config = dict(
    model='image classifier',
    dataset='larger renderings of crowded toy scenes',
    train_examples=90422,
    image_size=24,
    crop_scale_min=1,
    horizontal_flip=False,
    targets=['largest object'],
    num_classes=30,
    arch='resnet_bottleneck',
    norm='batchnorm',
    activation='elu',
    depths=[4, 4],
    kernel_size=3,
    stem='single',
    avg_pool_shortcut=False,
    dropout=0.05,
    widths=[192, 288],
    loss='cross_entropy',
    init='torch_default',
    residual_init='none',
    optimizer='normuon',
    muon_scale='match_rms_adamw',
    lr=0.0034,
    momentum=0.9,
    nesterov=False,
    orthogonalizer='newton_schulz_5',
    adamw_lr_other_params=0.00098,
    steps=22300,
    batch_size=384,
    epochs=94.7,
    lr_schedule='cosine',
    final_lr_fraction=0,
    warmup_steps=440,
    weight_decay=0.04,
    adamw_weight_decay_other_params=0.05,
)
Rows from block 5 of a small image classifier, named by matrix and row number. Rows with one number belong to one channel. Each number is 500 + 40 x the weight over its row's rms, rounded and kept within 0 to 999. All counts start at 0. Numbers have three digits each. After the name is the row's rms in percent of the matrix's.
After each channel's rows are labels from the 100 images, of 14848, where the channel reaches its highest value: "top examples" is what is common among them. Only what is clearly more common there than usual is listed. The data: larger renderings of crowded toy scenes.
# convs1: 3x3 conv (model.blocks.5.convs.1.weight, 72x72x3x3, each kernel summed), inputs 0-71
# convs2: expand pointwise conv (model.blocks.5.convs.2.weight, 288x72x1x1, transposed), outputs 0-57

convs1.17 121:463476410513516561445569511475474506509486429479595545456547486507546444516513460479525472510544524447515460533487574470519493464519534462487496446476530586557456514442451527532532543502440543521529488461520434511522
convs2.17 106:527474437473482477537485524487490514482457486509473509551487465562498565451512471473422538477528568540433473579492490451528531511540518493535461459422511465482402485576415487
top examples: umbrella; mushroom; largest object: umbrella; largest object: mushroom

convs1.57 105:481491484475536554452513533535463463563495457543460446423447466511530490421538502466509465574456514443559524502545493478525427427456467443467459459518537530437568494501554507483516488490472484461483520435479498525576
convs2.57 101:494507477562509413571510517481514534557457470509483529418505467438461489512448489467470448474455487476492537480461438547487511549543448498442505496505500489463499570480467478
top examples: barrel; largest object: barrel

convs1.5 108:442506506499472443527483516536544483472563416459448504494495507413407447502504495482559455505555562459490491489467431531530519489548532531488544453481502483466406451497508452478424561457487463487499496544468524439505
convs2.5 102:517515497529530438588493478533501527472476534551507520494429515549443520472543485430516586475481525530509495440494564545534543559482511519441544468439473548539516491468448544
top examples: barrel; largest object: barrel

convs1.1 103:490520442491460458459533473485480432467520539514526514541410415455549468421435484459539486494557502518536447523538405504550501542457453496507470507544455544557553453487490581538524522513491461538548504506490470481489
convs2.1 094:540508499491499537511531470462529537563538481504457516491523555534551464488405487550563489530496555424481497492530470559436530462579472464467494531424477514548429513512463578
top examples: mushroom

convs1.20 096:497500490454415466504406510513483541516493479520514506546483507468508563521528544400474457459475544511481547555505499544487428506438492474486504521415490536518517527449491573587519544450525491498428518457562479533554
convs2.20 096:528505492533559538466486544520544509485504449489551445488507466571496446482494408399439501405620525470520489485505590512496503478489477524430584474494459521536487457497501531
top examples: barrel; largest object: barrel

convs1.2 096:470541483451421457517574480481499530495512547531522437544559505500528464470538499527542481504502558521521424480463505485465429474503504498537593506436477484502430555525482512486511382557540446497443553509535490526525
convs2.2 099:461433433518515501530471473516522438464528503450467484470505495545515490510542430436517484478497453463441447479516531448580534450518446499447447473486559465556550454473494551
top examples: barrel

convs1.39 094:449500531484500503479545517521466448410526465449531436427512508460510520545537549498469500487454513575479448510501568549508497533463513539429573440507543492465471503555497497454525524423444462459509502590467495549536
convs2.39 099:549443524459469481561367528459475480473571509494432481530547501530456451520456477554452462467504532501435427423509504557479497443499516583565557491462514469419567516498451470
top examples: barrel; mushroom; largest object: barrel; largest object: mushroom

convs1.45 109:485472498501533514431475511408512452525469493513476532555472511464475498502455427510453530506392527457426490501445462444550471476447478467582458479459525550450558469480528513421523497551521457495492554459506478463477
convs2.45 101:476489500547492539522490496521444533530458550519448408483472499507481550469482563539499575508426495464442459432474562548544444569577482502444565556499419490445492466403541507
top examples: umbrella; largest object: umbrella